config.toml
model = "image classifier"
dataset = "short English words printed on busy colour backdrops"
train_examples = 45211
image_size = 32
crop_scale_min = 1
horizontal_flip = false
targets = ["case"]
num_classes = 3
arch = "convnext"
isotropic = true
norm = "rmsnorm"
activation = "relu"
mlp_ratio = 3
inner_norm = false
patch_size = [2, 2]
layers = 10
width = 192
kernel_size = 3
label_smoothing = 0.2
loss = "cross_entropy"
init = "xavier_uniform"
residual_init = "scaled_by_depth"
optimizer = "muon"
muon_scale = "match_rms_adamw"
lr = 0.002
momentum = 0.9
nesterov = true
orthogonalizer = "polar_express"
adamw_lr_other_params = 0.0021
grad_clip = 1.0
steps = 26500
batch_size = 64
epochs = 37.5
lr_schedule = "poly"
final_lr_fraction = 0
warmup_steps = 5300
weight_decay = 0.2
adamw_weight_decay_other_params = 0
Rows from block 5, named by matrix and row number. Rows with one number belong to one neuron. Each number is 500 + 25 x the weight over its row's rms, rounded and kept within 0 to 999. All counts start at 0. Numbers have three digits each. After the name is the row's rms in percent of the matrix's.
# fc1: MLP up (model.blocks.5.mlp.fc1.weight, 576x192), inputs 0-95
# fc2: MLP down (model.blocks.5.mlp.fc2.weight, 192x576, transposed), outputs 0-95
fc1.395 073:502498529503474543473498520528523504521464497494462496513493454523508456526521481510455462508485501525496489556474486504456499499456535489483450487475535521508511458508471536521438439504519502540498544491476493459513478486463539495532512510475480463496493502504467514478473507493539448526
fc2.395 080:501485512501516494496503457451488465536486461509519504485487455494490522520529521491479546455515509479524465491513507469512549514498456485486482470454561493550475493499470542513548489487491541552507529526520553505459493524467520464480456511494495504525493492478486488518500475511516438485
fc1.396 113:482487556565523496514484487481521513519504507481543468515523487488530502474512508522544505494486482517470489521523490493546470487519552472516531468565532521521500503486487475473473489534491512506515511516510498493524541512465529503546529527525521487513501520526503502520505517480565520517
fc2.396 123:497518472535487484479481507462471492508474486501526474448502539476463487455503520541460480467595484502484534481524528512506484511509496502507506476540527508504512445524496492495496433518501471526521490536530514532474461511512506518483507533496485491515545518511496523498501515463527517516
fc1.397 100:526453458508486422453499513499510498497491465490509489460505519491523482533499526462464490510522460513504492482509482485529472505540473510524475519502456477491483542496540512503485470450467490512507491518539496532494503479492513565460471529498527503510526477490513526447480515494467481457
fc2.397 104:544497488464492511553475489511503474489505503496505499459507515473456495521487513501499510518517494498446471485506477530547488480493482499488484497471488483498487511531501498505498547547571525487474538493491513563467545471537498501540499534522489470509523467520465487486481529494545511462
fc1.398 097:498487461485470517503540531508531513457512502507487484473512491459470520482536470484469528545487492496549571547501523547552512504514486538516500509549491549509482506519533484452521538515485516512521513540514503511475484489494526511481517507477518518489490473532524506535517473490501520524
fc2.398 108:487470483477468492489501514491456502518509442486497506471520495502481537523518530532530447524528516523504513469450494529521492494519475467511511518460473501521487452500491479538469509524529493517566480541516505474501548515458458493520472508505471519505487506506541516519517495498526532484
fc1.399 114:510502461525478464510515474496484475526507490526530503502456502494481505502475486476498474514460454544484495502475498493504510515507540494491469504485436523508519488527499508498499518489553535524502513511485539504422539469512512501482493501464484505487531537521515463491507530489491496486
fc2.399 108:542492547489454484522527494542456486515506482487483538482522485476481534514446505467496481511517484463485512519491519470508521521499470465484490480499489513525531498470466510523511546532507503502511501523527523465436496506489483519484466481505481554466533526469500521514493498550512457503
fc1.400 081:490496465507483453524493480520482535543476525518549493491515493508512511511495510491511517484487451471481535465479501513490501469477469441462461531510475501496467501526524498502511483493492500547504501515503490513464466469525523492508489521482491472451510515496541474497464521463472454448
fc2.400 089:479499488491481488525500543491493495495524527560489547500489510436503495494482522530523500507464491527456503486509505543513508505516473468448462468482472508504485478538462534476531498501531498510514516500447500492480522494544508508544462459500456502481510506502502496503487529476460522461
fc1.401 093:542448497500458510444555513554526497553466521480508500490484527512493474479474543469492471539505512503520553497487515515507467544515485466518500506488460494514517473489507496491481474489501501529520488509557529480493499522464515514532519480519487498520462519482510472488505480499481475517
fc2.401 090:458472527494533463478464483494535476488512483514484521503526495494471496488535476473490500520495518488526505458501499509483461479507476450486536553540477532505482483501501490521502506516522472525522477466541479491462480504426514495491554464498549508520492497488498494467500491485483485483
fc1.402 105:506479543491496543497516508560507501489536517500478509518495478503480519447495510450457510508559483495524498499477474502500516496520458491468510527476503505533531536503486510480483440522521505500511500532505486532514450473516567537516511525453525518475511465458509510503525462498505486511
fc2.402 110:517496497512497544521509517486500498526507528509509446496508477504474512503478535537524420495509478530485470522495477500481527518461483469505476503516452494472496477543512478496527456505506549495460507480446506530546479464545507517520475520501516501501533496508450505529523524510538475481
fc1.403 093:461495534494455488458502488454575487493467547473528506553462470528540462561439469465536495509526510501484512511556550484481502461499531494482535523526495460475514513478478486468525507484488486498506490513488470496499474485519517518480511510493517486511526467467469511482532510459538488527
fc2.403 092:505491493480496533514488479519477507561498456479491530534469477455482533468477496548495518537518488492507489512467541476483507530511497474537515464510526509484528486555504493494488488460503487497543526522463556432507520503535519532505510515490466512502492544499473499470519508496534457477
fc1.405 104:491497444510435548534491458496484533512528492478458533471497532470499491521511486462478514523533483471508519486475462539513522494546511497524504508520488479488519519503503466495502482489504480513522479532485510549502522500550494509513497513504519495441452510484549497494510506490452493468
fc2.405 112:475539502498515503498491501514511485498500531495449506462483514570484507515484539555575487479485517470498535502478515530511440492520526458529500511473491507491543495503477466507484525485539472459534485469475488469532477509468441510474459492513525487517494511487507497487499514510482509463
fc1.406 093:516518485513456487477522532493473476541493508509529501528506479508484510497451515478485503498460498515479508541516525513473502499489486516481533477530491479497494505468523536455469443506532490510524524483477514479459487514488499512554484492513544531490526493525547478505514488464498532488
fc2.406 090:487539535482559456484536527467501540529492491531525539543510559509502487505537543456510493519507491515515531510513513479505533491531467525501539507463507562510529530493475492512489518506502465517477472483473502538489482496499489514508463527490476509473490526468515534470483487509479519464
fc1.407 100:490506535460540506458519520447446485498497515475475545498529530486538502472478546490518497535502460487474517474457492534515464553506511489474474501464499529509483512475483491477507458497525510516525492505503511477522489476523479476511511497499478512496486492500476475475451507500505469483
fc2.407 096:492475483524486479482465485524541503505468476476516429515514515530512515500501527485512515477477482515504477515515458483559484501462506486530497536487469509535511540482508539530506445469484503493483520517498510505517513519521540512516536501511518494521493445463494469490495473504482477526
fc1.408 108:505498503479529481515498485496486486512493498475478551488533478444496448477471463468497503506540537472522487506525511486533458479472495481491492527438525532491489486542461488515528524505450532500475451506495536487502431531508469532506443541492532480508494517541485503515481502486528484462
fc2.408 105:493496495481566513479482523506474491475484413495497509509446506490474532509466497490509489493469537548486492476492448478512501544501510531503505489543530509502478519484470534499486511514540510456487492483479480498502500543483497489516491524455486483521516514511503482454485477520483496520
fc1.410 112:526484527470464530521523496499504463551499496459523487486519530529502470482531476456519519492523488510537526497489493490517490518502507521509479504519505491496487485516490530524469503490485443491498469497519469522493489501491497539532472483477546506515493463550488491521517492507511471512
fc2.410 117:501501494498501498488517504454475468464477495533515474530495477512441486502511465554493557482514470524528514504509527488506505453485462483497514530484498498491506527514508497503494492512452475470496462464472496484488516511472506482511529484521513511515503521519531507470504538523494495485
fc1.411 083:482507508492516459537505521457519511481493511493544484510526502465493496537517497478486549503491497478543518541555476493501454494505484504513479490535502474512469492518517480493485488518452462477508467519460510524504479507505503516474465479496495513536464480495508516481496536518527509465
fc2.411 082:470500493446502508483477518508491488492489470544460475459480471460504487506445495484510488502493507522525479511516458511527517507507479503489462499482487459508513514525508519501513512513494462482484498495476469453491465507540530474492493493527491459477493530519517491519512493545536456515
fc1.412 110:493474488516469509478511524486466491530442440489520532486500504486523479476465495497505492509514478485485514474528514482515516477507489536507517522484504518435492478495476556571519504513495518506500509484472497493489497506539503471528504480510513484495514498494519511500492472570524491472
fc2.412 106:509492476472537474534480531513524504491484521510525485542487497512528552477459524500478530491481477560480524502513488504534478506479538516497464496493491460494533522522474492496520524476531502502522491437439500506488492509555488550492479487525518514521503484503491492506521502516485490535
fc1.413 079:468510476489552474501465527507474483515558452535461507500506518544463442487522459526511504491527545494450536541491498507458481481553508477521470485503541457486456532503535494491459496524493469497471498538435493513535497490490512536478483484537529489498479473470508539504508508508481502480
fc2.413 081:498510517539466464523521499488508499505528526508497512498502519501478536491496516504477488400520499485491491522499532462471537466469485511534460554527472486475487488533512524427504510450532473465521531476497505499490492525509496513507485496506494460496516481526506494495511546497477536523
fc1.414 092:504461511517504489516471497510496508502493498514519491569472528512490528496485473463505464519567472494481471460469516502520516466499465489515498522453517502501474495543504492520466446456496545475493443526490476476523498457491528482497501474482487515508497519542508495509525492461546518504
fc2.414 098:510514515499478540504488526464470525527519484496495466535518463506509512486485486526476476436466483497447489462506503501480526515523503466473518480533492477517513500561467462495528502486513483497496483491532510529540514454534440491472523475527501539518565449516521483513530491475526481505
fc1.415 108:541482552472520459510520538500523501453537498480483509508502478461494515490525455478521505494504496481530505531515476475464514495450467482523505513502454478471515511481509439525512480559475477452508439500481495490541493507507534529502508538546442494493499493473477449510486500537490449485
fc2.415 113:489454449490546470498497491433512524484534454536493518522493529529480513525516483527493496472515498550517513477478436488484507451516460514497501476473551501517514491496490508507507492557467478540482497492512514500487489485545495532493501506493482513503511511525503514535506477536523521509
fc1.416 104:554494507515461481505520492509496500480483507482494514461501573457493522502499511512497506474492487481504478505511493490496489458462502494506509470479525485453511518540506532507479490483463467506486509472502512474522487521511523495527512505487505481504531472506513493493504511523492452526
fc2.416 098:508498497529556523526472505486486516522513488517497486475464485480494503518477483531466533471515502516506498504468514532526533485478489481480490496485518494504486450483497518539506514471494471512556522576455507513495558519491516510509514522520496494507510490505494500501497508531456509533
fc1.417 105:488517516499498470494534474460482488478489497481485510549508488519475475502508492533478469479491456511510507461546459506450480485487525508477549465466501492557466469498486522457515526507538533456515509495490510482495511468460510545506523455477481496520512485532472510526521450502488490455
fc2.417 103:489516516509486483529493477470476457508486481506492480518491471470539570478484483508468489486488501463480483500525474504502484484491510490493500497539482513536513509478475498498478479473478479481466542516500545533498512506533487512504524505524491491512527526527494504506505491539507460502
fc1.418 085:541525487471494506503497486471482487525513530513464486490493555512522506534513514472465528509498514467531497482504525512524471556535459505495516455496471513489485501470457499535554527487532491533499464488487499546482506499472500480503455519491478481498500495499506476532500509528500451544
fc2.418 088:485464429528503445518504518502492497476469510452535498467496474499487474502526519482491506542488499504529486525469488495495481505522522448480573489478477486510512475513512517521460523528487538480493496485505510482500531493434499543509514512497537511538490528479485471519497473496536466506
fc1.419 063:483473511481432473461488491456484493503498516442504483485470505485529479490472471480502509520458496503517522456550489476476488528478504511495480514526475537529510491521539534510482520536518527521490554500473486510538477513495525483497511511528539452541495490518508509534503509499505502513
fc2.419 066:502463503495480479525481493488477537500498475488482508507504541507506507494490502493474485460514465501513484511512500500510541501505480518519492487521513511489494472499529543492488484525523518491484496492532493492528552485568491506496513483417510505511500522495539526479510466499512470500
fc1.420 111:492457493528498499527458452525475539529475479504495496489482525524514542473509517524489496519472507479526505459519498529500525481505506504508498486539506513503489517493483512514515479580518505461495522491476467530495500470512523462486506506538503560501525539500519502472529508489523446507
fc2.420 109:513486484491528541478481499512487488515509542474437463515504513515487498508481509480544474495467479497509483485471475495517500501483500466555463490493477462446498510498541510533515522462457500487488528484480486481495462509516520465537494508503466453518552466500482507491519500453503483521
fc1.421 083:494476550504504472517518525509467510524468520482489456510463514510499522496496482524512489495494494516497522518502488470496511498478507470565518506537474553509477523481530492479470497531459503519498526467465481484533517508528458499504511515501498543525521526479519480488483503445549498520
fc2.421 090:480486520518513475500511519482493496482485506534501485470464495503495516472480481493469450482503478538478492524490503500523485487490513480476474503509491549527501497526480499482492485467503504528506533524522494515495479510567480516508505481488525524468550547481509492511495516522553502527
fc1.422 087:492498514462508484479482493453478484505504483470528504492477523541465455511432522507490455488503496548495474524538473471493464535479533501481505504501470450475510516498492496484465501487509516498546498507510475513499520455503507512502509517542475524533504534492478533485519493475478522493
fc2.422 079:451526478499476478484511479566500468486534498466492504503511493524500471492491457500496497479488462548556528532517475496527506506491530494506513492496497490521502543518480485450497458477500430484495463557477510469474514484538513495480524528511463529479504494502546506515493475511530518481
fc1.423 120:463471488463514500503534521522523545492465515479464476510462514502499510502479457500527556527511500502488494506513487499527507512491490531483524491570486479487493467522521483491503472539554514500518465535492495531505537490525495524530484482509502578454485515485497520516477517536506500541
fc2.423 110:476539497509445530486480546472475493519448484479520514440553507487487516483505487515465517480528529501516528514468487484513510501527508495516459547515488504497522487521495514466509533519529512500579477514533518536483508519502458489465521505480484500501496502470487526488490499491516502531
fc1.424 073:500482509488507514518531522443504513474497496533506560475457459494454523451482491518463509475502484501467477474481471499443506510512529503460490467517496465535537487501537485531523487525508514500523483501467509529494473527498520493493521509519521455478477484493516463511508507496525523510
fc2.424 070:509494480549473447454526510563499500488547504496534469466540470503484498492514533550533482521515491510478502497508520472508538499496517462531499505464458487524473493521501520466509509474527499465544540510474480477497539485523494522527464533495505487539485469536506493490510512520473534481
fc1.425 100:540481480513493504482547494482509486516459451532486450477529494509502489512480511520480533494535525519435453520463502519496518507497512531542493483508489511527478448494486492482527514489476480501514509526508512468517477476492503533502543473511485507529532556511523559530501520534517525493
fc2.425 115:509480525503499541544482502495484527467496510510523460483528516502536470509510506498486545491559503495428499461428463507488465511486497510438489463552483492516529502523500510528495504494514465493521562470497491514491489519472465474526496502523475513516507457526483478502494533502492511496
fc1.426 121:497511528476484465512523489492499494518497457477504519497550502534501500546506503521498491515516545500525530541507502523483546534466458501505530498523542530477520502520484540517458503499506508479487465489536496514495512528493475523483505492496515551495503487513459516509471470499541478489
fc2.426 129:466492509518493478467504532476469461465482451509487472484516493505483489484538519491463502503484518521525515506516486511482486522472538515523512525517517499497499491529492489548530498522484511468489448482526467501518487540489506506502491510480459494525495489501506445480515547506504565501
fc1.427 087:523511504494509499459516500544488513497535477540513469461490518505470460510502489511524485474484496543451532531512521521476512528464458482521507502526474473462546496520495519431505507561508464525512500503520475518496488452509485474522459503542548502467539504493490475533525454436511523521
fc2.427 083:487489511501562498476479530501499534510455521462471534476531489445468492497545508486502499511486474463484551502503528469503547483521482513516560482472473543520524524476494478465504508535497488467511504531505495506505498504538481507482468501511469511498486520506523509469520468485500513523
fc1.428 104:507497481471507495447524497496494496472539522456542507504462485498492509521534510508539479499504490514454524484510516526488506464496483482490521495518543516525478504499503493555501482522509544526534462486519473510471451545475500492537500465530502471487498547495522536511530492508492484525
fc2.428 096:544516515484487518515487470459458493499500488491496437507519491456505535495493530514545544527536483497497535492496506493505504508528471512495499538498557506538511470487462520467500473509476498530489516480491500497469485532492512531523513489495534513485515456468530506495465480485499517456
fc1.429 104:516501532498494490471512518518529487501535535484534533575463512508494535480516482493527477515507462511503470502506523517505497452552488495466552533497504462543518501465545502522513499500483509483516486468496513475534529490489521561475483471507500558477539526503425514499487512477493532509
fc2.429 106:504461518475478486499487483477505448517508504486476448546546540478494495521492479535486505459517499484508520497450455481485521479503509509511482472505457501515533495506468472500470508433538459555535511536454488505486529509461530520501497494505499535517509492521491510515495492498516543479
fc1.430 080:532505553524496547480498511520535495521512451490517499490460514508533451487486466494540470460489485525507475426509511470500512497530494514498537516453508507542488517523478482496499487534467500480483479523489471511493502505452486496455468512494506508501494518518503538455527482452492522550
fc2.430 075:519485514478474458497498569519503486533501514494491538499537516460547514466484522503490567528516494471481512499480536501509524503468545488486483491486487508545488501490551495526515531532496531499542502512519444515514517505524487495519451535531499513476491504532520458493524496493498523502
fc1.431 114:521506541467513512514454529451476532463508485528459525534449531496516527522493519498524501517507485583445463496535484521504480499511496485489531509480525511505485507464492529497470472503501507540523523470493508485508521437510491495466512553493492494523508530432499531483493497524495505512
fc2.431 107:515473497526444546495514514566533442524494478517471510470452524479497496487459480517504547474471502487491516504504505474512509476478562475494511445542499500491497542472477497493521492473493519543514507507494505510458482448504513477500497540478496453539507491452510486529478505517513523530
fc1.432 101:422506508496487476512521516487511476464481477515522536496500536487467464508448495475485496549489488474492506496492528530503518488484471523518451507450489443505501495523521531548471546489521525505453526509474546448459488464508521485486523511525488502481456490523521486534474533562473494505
fc2.432 101:472471473516518580481544493472457495513493493478512510516478478541526458502462504458538499512508480487464455516551500516498492493513474491520463502544509499507506531513516466529478513473481460546508501507546504514449474493494448505501475495531462505541500483524501534509496485513474459515
fc1.433 109:527490522511479478532475530491511511500493475509545489475518485536517474523507495478560491466506499487475506491490524566481518495488519474507504461529493553526542542511483488468508491491493518515527505539495524491546483478504458515499501519513501478503497484453512504498525524494529486470
fc2.433 100:498510476536467507497501577468475443535486482489473508447496496447500491496502543521565463490508522491500473502494523493517490584503506473491481502514511507516501478514502532525478451498474466499518473483512494482515506539471490486522518552488472508467513481473504494517498479548475477459
fc1.434 105:519506530464488479477453538500522529473548510536482524518506506490515542498496489468532487562497500504508513514498470466497525522481496506504484507508506514504501476470504534482483482481453505504517491548496498550520537463501527481491485474517474512491523502449502506548477509506541440478
fc2.434 106:489514536524526510556503472503524541497501470516523481515555504471502564479498472531482510536485478494508521498471497506497498495524490522485482484479522517504505487474533524536519513521545515547542490490517533514469502474473493481495482499484482527528541527462528490508503488471550476508
fc1.436 104:497465427512470515495481486514497512542516506513471498509530513495462453496494491535513489493536505475485497486487487498512505527491478528511519432495452427501484468469481509489516450487457499497499514482496489508515461520473519525486506521497479483506457470499489549505536500498471483548
fc2.436 105:496508487480524463476495453486556504527494555483464497528492434518458479504518521490535445495462496463456490500530493497537495474544497456506466525433518515521499481520496460501525508498525486491515488528466486504497473513495460456511488500498507489525465506520530425484471512509474499516
fc1.437 109:535502526536513502494510505477529498510506498517505476519480499467481477503546501506492536472532485481517459506510478487526509529481507489476502502469542496471519508487525523489487526506495503527508463502471440535524494512450515494516468503501503497523527498518466486514536548495477485520
fc2.437 120:465534521493543467478503496510507560499516525526557515559505504530462508531492507507508515455512485482507542498478467441551491475470481516458497480540516501502543501503491489489551478552460507506493486490486529507458464507507522518550489496463525510515516492532490524501520512515507488496
fc1.438 068:477515483503550525527503501503485528537482468486457500493500544489510489463519479465474526496482493529509504573503510466500514528491542518531516491542532495435499487489433508504482473493522518487478473495503493457539530511473527509550461501482495482473476487456523499511491515481476480489
fc2.438 074:517500528536465477490478481485507505485531510534495477492505475503482548511465502500556493452496519471536484504473509517451503513502485495479473483465484505452522495527467496508510474541506535512493530468524495512483499488429486481456434528497521494523522554448488456495477519506514465504
fc1.439 110:510458469489466514518520499526517469479478519486477436499530441547495505503486517541541515496458480488481523491524526537499526531486540538462506468524494493472472507512513547546510515500493489510514504533509499483519541509514479511499536545497492476472489524494514490470501464534478480497
fc2.439 109:487505490497514474479440494521512488496456473521474498515502497512484503482481504483498514483513466515483495474490507491502500527452480545518492519451530441503463484502503503556476524538485480508462527464506538501466465528549569518501509481513474480534513499473525491500514503482528523492
fc1.440 076:500473501520451486482487500454502555528513479548496533502518472569510500507495496509490493473506527504539508499516499502499496532440469512465462501493514478486505469531481512504506524477506502491549548512468469460486523497486537458497517515514461475473506497523528488489490484514538533491
fc2.440 089:493481509452522547487492543503459517486482518522521504514470514493502498491537491460484523502516464539529473488485475488504501514532514482506567569483504512503461489548487495464506525494524514518480475535495524564509540490504512502491498473484464458512516528548506453456482504518563496505
fc1.441 130:481501497475542492503500499502486477487479478513498488494501482544482459485520484447519531481517495489499516499462437518523486486485498501517501458465494515461486507479485510460496469508564507491528506485504488473529500534526438464572547487489510500499470469513531498496490505500464541504
fc2.441 127:508510504487497575499482484463467522507508494537527484510489514536516511512517497536497489536497488511515503484471497476557489522485555516521457462476471539469493476520522498477488498476516493565505526522502486522484544489467483507477484497491517492520540519477485507533516498478496457556
fc1.442 094:530491505453508529517514577492511518495517484473466471531536492504492499457488457514507488486535512556468502458531551524505497527507470467480555486539505478519481478504465486522440486470472465548457509473505486440504511483513483535460521504490508510503524530480513504462498494523502541459
fc2.442 100:493527527480508477485523515521488526503515535534573552518485518506458515481516537484506538542492505461482515500512511504471495503527479488496505500514508485511542456558522506514528511513501492489525518525520494542517448504498493515495484454505493488541528486506518484497498547510465487463
fc1.443 112:497477518530469512509554480480467422477497529516522491525491529497545502541518489497526511521433503496510473492494492488493460499467490486512504519513511504528514491497465497474458481476496531502510522527514500501529497542449536546483482485467495496525501466497507516492519501507486539520
fc2.443 113:537542513526529490488468514524516496496504520538517453549466530464510505526525464467557502503485525484514506481485492491474502525499533540456463487468482499537514467493543514504520528485543515560572523491509540469511519503482515542483478482504505526494513515480458491513535533542460496511
fc1.444 101:534461489466507460451480493539511554528463504521516487557459476509545536502496474526528530502513529523463538502504444480497470488509497505535536499497511491475477499477494492490527500482521514498498517483470503506500529509517437498503504487499480501514514486553483480535498526498477469459
fc2.444 108:482511476504525505489478473481480519516488464470522495480495522472505445463548510509471486411528496506501487503477528552487481488495531509475508501519485516519492505520506501501470503506454502476496490499499496530486468513553489511503471518499506505500533493530495447500492467491476482473
fc1.445 104:525473473470489490504490519531492566516482507485485553489499506495495519530504523523526463480478541524483484536472503458523493463461471502461485505535498531491526494494541529491460504461458479524519505486547483499461488524559528486495556496501522505498476517473521473504510550519506491510
fc2.445 096:529466534503491488489557514531485424496483458513505469477493510459470567490533497516458473496511460527480515462500464514498495563535547486506500526460490528533512517496511514512515501493515535485481477450535525489496485497503523488460516558535483482453510514489531489481512477461496489502
fc1.446 099:508497495489534510467499495506521461488511451482495477545518482511461491500526461484486538454508492542451487517510514505522500488531494490479468545518525478520522535521511489485488507499495522478534482493492506444496437513559506503461486512555522511516542488456515505476470505461472467484
fc2.446 090:529498515489452477505442508496483500517517546465508488466545497521490488506527479502512496503511468477501458486526523518491505494536495530501510478516496478534513484507522475419534491479457450504495489438516523477522485470511495505526528491466506542482492475477531515523519536479486502471
fc1.447 102:506486479538472493513525529510533474470505487562441513507511503505512483504485495499464519499531502492525499483504493501481509460491489433500474514536500472486475513525542483489514498498502492501489464536486535504523543507487513523508507504508490534461509523482522505495476457521472526490
fc2.447 101:481522523485467522507512493510518476484513505492483485497499513557491512512465487490492533508486484510531525501491505499501498454495499465490498539459481453521457511508511519550502516483517513514538495455498505477502538503526507461429479469517545506516476504495483445487508547458496539534
fc1.448 106:488528504534460488515497490469486487487453488473522511500518488550546473508509543469514523485558494494505492516521496526534470511497528518491505492451531504482507485532495516473471511515491505490519503529455522473500490550513497530459515486526505558503485514432475538454517481531490536448
fc2.448 098:519501535472476499482500527531479477511466482523502485543490507461549528479490500515465535484487494489505530505468481514475527549489534500546507512522517526475527527470481459486517476486479482507520489483500523516511533500501495469502501551497532492446466496502482497471497508519492519487
fc1.449 085:526490506508484492459477448489501474541490501535483481459490506515513482508525488469514488454478500512448508515523531474567488486451471506454467509523491452484495512508511477468483484539468483479498547490502509489456498485507501512488564488535489494468504491454527490513516478502486527478
fc2.449 088:514507511528475493559530479525471506527487547523495513479532488515535525512514497509488483470513488515462476473447538539479549489475540474473518469489490542519513515485498502514506478501516498472499516502455503518476493519496519473514506499498488475485489491464506512508524522476477494527
fc1.450 106:473476523505516469460493484502481508484512506500530496450500501506492504504506492491506516508463493482499520478503481551452502417474481484482462474475481506509478507502511477515498506479473458498511522502494465519545503509537468511535509457479521481473497527455529501483519506515460503466
fc2.450 102:526515521499489557509492459458491472516475489473506482460485464486511502531553508522507516550524524473526510460504519516484498531519510530496472499538543503525474515545513493492528479519535529494485506501494478481492504528494481514475531468469508538474527493435505474490509491498443535468
fc1.451 090:508434502479480543473523492492540474462537496508482517493477527520514494506484473539493541503502492501528441486458523485484512524483472485485511537499520492483505481522516520458563515512495478490515520508522504535517530533485486536506485540543469466496479481522474445520524486440524521512
fc2.451 084:501509532491448513487463496511490503485478525525494517530501445544493521483485505517527472491474484507529490518485497524446481506521505500531520532466500526464483504485484459494468485497514479512487487472502502476483534482514494535487468474536533510492470465505496478554549491558519524496
fc1.452 113:489435481490488458491468521496493499521494510501528489476544463468479511514492522517528507488537507552494479511481510515529522534499507541527491499475546441500499542547514510500493499527545473500488523482453490524528470489521516516484487415491506490508503503427493493508532514476507496519
fc2.452 117:505480451525487469512514532494489446492504495494519503475526483527528510491452495497525437495522485517479504539485483501527499512535479506500527500536514485487514462507510521518523500509504482446459517506440480493501453495550508463523490502488507494536493488502480459487487494540522491471
fc1.453 117:484497519484479489494488486537485487546502517541548514497527507497491475499507499500541513487501494469491525512472546543525506484517484495521543455518495454524512461533490466509484520471477474498510469502453491518521507450548509496497489501459495477512511479501523455567475550533470534519
fc2.453 117:478482488497558517468504520497502503507496503479505557500522465467497550505491523498510502496463494472503468481514534492539493519486496516496502465507519486455481547494540500477524520540474509513501496527529476451473497524486462507511488520498470549506508491512544480500488510519472523521
fc1.454 115:544496523494516472528493495535482528510519509538509490503491517484508495503547510526498476489497543494492462478446507472486470482522538561543531498504463514457504480495429460522526534515495494500502515493517474505479501512536460479531452509478510528477501521478522469523516510514522497527
fc2.454 114:512537514487499541482463515491559519484516482502489498516468484498505511507524501515463481508497522511516528453493481502479482479486467540510535517541494508467485527447496507481483464495485542527506519549536506495478530508536488486464483533508513494449477507486490503502520472524467493504
fc1.455 110:482505458491491487489510528477488543519513504528471486507503562536499504522520423504514496499539477459486498480483514509527477497560484505510495520516467514542512534466511554506516524453493526524467519499542508486495532475488536499508534509491505468503492524521538501513475508496505468523
fc2.455 101:425455502506507495529464478502512516491477514539514526482534508497520537488463544548514510513511483522472498539517472523499478539510489504481506512512534546488516493487465486521498541495497480519489470495519550529462524464507529494482525464493500483479523515496470482457536545505511480523
fc1.456 103:522483499516453520478522510546517489555526537466553540548500482522520503460519487511525521477547503535528508495520513475503516497513532498485500501466506468506486532510512476488485488504456494478481514479482522510518472501510485477488478483501548461537493534473500504474483519518512512466
fc2.456 090:473501540500484494531546500446498492501513482473508497503482477473510472464485488501536473514543512499514502496532520504498470483509497535461459497519538493544544461510514517484506513540498492500513533475452503506456453440471519474511470476484543484537493509491499492506492491506498501538
fc1.457 078:529521505470541478486555494535510565491517512520523525491512499487522497463510503505473503495517542501467489494477507508494498552506534535473498486507517531496491535485477483531475504477498500474530477472542481529517538495495509503527488510466517507521482488480522447475490469528529479492
fc2.457 078:488493492528478501489471498501487524470490486506496445507519483498440478512530542468453495500509476512514501504525553536509513457459492475546505489511537493489498504447502487511542497454511483561507525502523493435535542524487522488477455540509509504510477498504489466490463482537479475500
fc1.458 098:458437510451465498510489518472508471551445517495480520498516533494456449574514504521465506503461511503512524546495528500460514490520493531502502491482535522469485514532468528533478585493500553485486507530478524495501437485503502535527542512508530494490504481498451488518474481538523507506
fc2.458 090:498464538546492502518495470477472503501482501461451509487493489497494460508516475480486467565477500501549509525526489521509483489511498505499465543517517562492527499494541523504466477524503479542527532480487466454489529479499538538499500502518499491484468535491503463515481453513450495494
fc1.459 082:506535510488517509523478534448491507466502513496490511473501536484481502525506506479526482568473486500534504490481473454499520505522493512486554472475486506541497508523511510484516495476536504480502481498472486490549517492504562489500534514481503482478527496552515507476474468503516498519
fc2.459 086:525512491475459518517483516537513495516516492510489486450510503484508497494489521523460501527465509477518538473472444483472462489484565483479526504540501491560463503504525499566475501488488476517484498485526472492493569499490537515472538496472489485537485524495479496513490535509508521471
fc1.460 098:532493467512508499510482522505499504480522543497427506493508552516518452492517499489472505503546491441486523491503508536450531551473489466513490508538551482469476486481469486505524468505485462494498497486525454458510472458483471524476518490489512508500508513483520502498494479498453499513
fc2.460 096:483506471488519489526491476514488473505521445536529515499503469531514479536453491516517531515494479537503526529512485544471495515477476508454485486470500501539503573517485516507448509546520511496514488523532524512484471484505511493490490494540487515474532507483489497529483517504508476537
fc1.462 095:525475493490552508495515494522507538502513471515485474493487493513502505523516479516478525482484503465508542488512485476493508485486515497577546464496511527509498475481490541533510485512510488438510441510493490463499501488502490476520498509533534493469492498468535549528486513516506517500
fc2.462 094:486542509504470518502471479497526546532487495531475525454535473506534467515483478512545512459469525501497495472512531500515500529471490500511456512503463493518451465527481505494495520486478502545517471503492445551476526530498478491443478531479534500541495542492479553500477505454495502476
fc1.463 089:515446528459508518510488490547553512523555530508496541495507528528474480482499499467490488481478494499518512524484529527491453560522543486454500488475481489478479476509504505511503554493505495510521452511501478460458491477482499498548452527526516507511467496472505487507480515510508473481
fc2.463 087:531458467526508462476461483518491490498536553502525468489497490510487520555489505510479501460538536506553504488487523523471512512447496494479539500472497518485510524512474480489493468511503502476499488487511461458554514520430499507510498492475515489484489511547521503481511501536450482545
fc1.464 107:510471516502513511487497538539496507554496491497477522523488458529510472519524520512501440501521470470512500539509434505522509523533518507503485535537473504503478456496506543462459503506512450482532480496529486526479454511463496508524491490505543531504486492475507480523491530514572490470
fc2.464 109:493540553526514514508525479482533497557504552509491515527485512528457486502526481464490529452507478497528505493492505496408483504497477501497479489485522524536504494465508482507515473563495488512471497500528477462487520458482489463546483491464509497447468512488510522499513545466498494482
fc1.465 084:509439495518534493518503518512522519491531479486507462498522522524482473470495479495518515452468546504478492508489517540500546557533470495503475488514497500463477493470506476482515495520535522510488515497529505438515522509518499510493514484468518491430492475490493537457466513508503504481
fc2.465 083:552487476492514466498545508524485525535517504515485542513499474468500497498511476481526460441424520518520469470510478483504507494452491510520492496526500475480502502515511483490538516529526501545441536516476487529496510503511526486465515521485495433498496470518540518454509503540484502516